{"dataset": "babble in 24 made-up languages, each with its own sounds, syllables and stress or tones, from a formant synthesiser", "train_examples": 39062, "downsampling_factor": 8, "encoder_activation": "gelu", "encoder_fused_qkv": true, "encoder_shared_expert": false, "loss": "l1", "decoder_norm": "groupnorm", "decoder_channel_attention": "se", "decoder_blocks_per_level": 1, "optimizer": "soap", "learning_rate": 0.0017, "beta1": 0.95, "precondition_frequency": 16, "adamw_weight_decay_other_params": 0.01}
Rows from block 2 of the decoder of a small spectrogram VAE, named by matrix and row number. Rows with one number belong to one channel. Each number is 128 + 24 x the weight over its row's rms, rounded and kept within 0 to 255. All counts start at 0. Numbers have three digits each.
After each channel's rows are labels from the 100 clips, of 14976, where the channel reaches its highest value: "lies over" is the class under the peak; "top examples" is what is common among them. Only what is clearly more common there than usual is listed. The data: babble in 24 made-up languages, each with its own sounds, syllables and stress or tones, from a formant synthesiser. In brackets: how many of the 100.
# convs0: first 3x3 conv (decoder.decb.0.0.convs.0.weight, 192x192x3x3, standardized in use, each kernel summed), inputs 96-191
# convs1: second 3x3 conv (decoder.decb.0.0.convs.1.weight, 192x192x3x3, standardized in use, transposed, each kernel summed), outputs 96-191

convs0.180:114133166108092169129103131161156152130137130130152108120148123103132094089142166073192117108086114125126123114119126141161164106109157149097102089203132125105107122116114130140137130095111157147094071144140146105103141135119140111127166131143141113126071130127161142127114132103127141126
convs1.180:172129113116096125084132081141151099072168110153129117123106127108141117128134126149086135122177130120097164153117157130138122119144137115158127133115131090133151141123120070165151111123106115104101150122133165157137141126152136107088123068118092136167142080137138097123098122131138161129
lies over: /ts/ (36)
top examples: /ts/ (45); clipping (31)

convs0.87:111107162096149099176152132139103150113072098144090132170130168114106106120111105105114130102107112083121156119133109122099146106150140127142154083116136125120145131097115137135146099149138151138099126135133127095136110122139125124155120131140149097155096133109112102115094101164135133119
convs1.87:124126159127093139118139144142114088099175167108123150138092097078148134116123138129114089117142119117127138178156133128136148101148139153143110120127115166129114135116113145111114122118085130123143093126125143113096152098136127111160133075125160123106113099174160086067151146159104120124
lies over: silence (73)
top examples: mains hum (100)

convs0.1:119149075086115125134131104138115160104164110088131082152164135152124104098137108124153140138147166098108142122129117135117132121155112149154098099188156151083130180158151131155125149110123135118133143122112163117095102077139098133076134150111123123169140125118126095168153118153116140121
convs1.1:121131144148173119141140101103161175147108087127116066150146113127097137132133110141123115100077116181104118132143111075145143136143137088124143095142112114130111113154147161136136133154132129136166167147161145122134112138081105156135108181083143156139125162097128157114169126138098144140
lies over: silence (58)
top examples: mains hum (60)

convs0.20:086127169134108165137128189087087136119164084138105150084187172117134115124094095159112190105162143129129127141147120128141134091091128140102112133142152109157143118134156122113138138176130088128137126105137143135143122096120138117155151109107150094119108134142135160179124122120144097114
convs1.20:131142118114125121146107116151137115131134173087098173113117122071118123126119148113156099122108173097113131074140132119154147118084107093147118144115102134174133114147151106123097109112124142113116124142139089097163108111147160146121102132109134117100136086149105124128145112130111122157
lies over: /ǃ/ (43)
top examples: /ǃ/ (45); mains hum (29)

convs0.21:110115135137117094117077138119063131092093119131134138125111109096127122132165130088134132147129145109150149116097136125096121125144098110132097151115118154157114157127114152154137137163117119112112147137142126122114132106151112118136120072156125158119134109092168159190136182164154149130
convs1.21:138123135105103122121162129125154136102153079115141115127126133126127137099102121128108139084082125146083111134171123107155161127136093074145165112129178144146160133093133128106136179121114150110116097135077145185094150117139102142136134168082167126128140119142110136118173126113142100143
lies over: /ts/ (26)
top examples: /ts/ (38)

convs0.41:104109220101110142121087176116120129119113135129104121125133180126134104139113113181158085137129114089167113174150134119111138143103133136113156105088100138127133124095109132098151143129107135130152103095132124109130141151118157151145183104141126098074118110114135130161151159124088136094
convs1.41:144117094106113104159150109161164169092149145103171169125117146126100143115134096136101148121094148124105139083150127122122119140104130134154154176113125115164137114120084102152131090105123105108105135148132115122156120118163106136062148153085143109136126135131119107101101103145135126172
lies over: /ǃ/ (36)
top examples: /ǃ/ (45)

convs0.56:092136191079112146162069175125123142146141121115106141108150159135131090152111098148095130092156181135110113093135165119130104138106099110119146142099103143111120099145140152101169150148149124093152183080122132139147102099122179121176158140101122138085108136133140122191127118107121154136
convs1.56:148147109099100109154126093145146132111161166118167155109133114111109130133152104135149121142084164118105162078108139130117093087134120146152153186119114099181136105097125131137136084145099132125105141159125109123142131113157095134060153177074121133131118113132122115166109068159176117133
lies over: /ǃ/ (37)
top examples: /ǃ/ (42)

convs0.152:134152124136135135126143151156134163136101158166123100113178147154104157079125136102132119194133110150106071163181149133112146153112137147161120178085126111174129153092110144137123131146123125135098123114146139114149147108125138105125161125083114121084131153157130163110136146092104052110
convs1.152:118086125123115161095105138118105123098120133125170140119120120095172132149139135130118100128136107131131132123132134109127132175102082165086153093137173162124092086109118129096099148120159137109103124102141188096102092152100148110135109111136114103113163141114069105106094133131124117134
lies over: /ts/ (56)
top examples: /ts/ (62)

convs0.51:147189130182176109155154104130153125104124117087156165161104119107115116091109119113139131153092105068151181074156133108147157133129123144130100142127120172135118122108110154145130161144116120098178133106140119121113152130147116156118129131127136122124149143161126150133136144132097127093
convs1.51:144125137081117130097130165084116124133119137096095128144131151126086180152109131127145112127217115107129100096137114083091157138088146160102137150119124139124157122113106127149143137147142097147134153105141113105163109126182139142137168106121160145085156136138100115102128107127145142130
lies over: /ts/ (34)
top examples: /ts/ (40)

convs0.123:117119121158131133120111141147124148162132118135136114094132117138121153132117151203121113107133113154143119156157191161124135117088136141086161037143125089131104130134134135118127161135125085128155169119143147161140121148168134165124122125126097148102160121151135132130117147123128119093
convs1.123:166146115088130140085132091150114086149157115136116131135142110102083128110124119120151101136097127117094121091152107161156135134128130143122132104152095141135154133133145096125104099070102159159175111131111123137064135103084161142133118137106144129150086140132132138133158173088151124158
lies over: /ts/ (38); /s/ (31)
top examples: /ts/ (53); clipping (44); /s/ (37)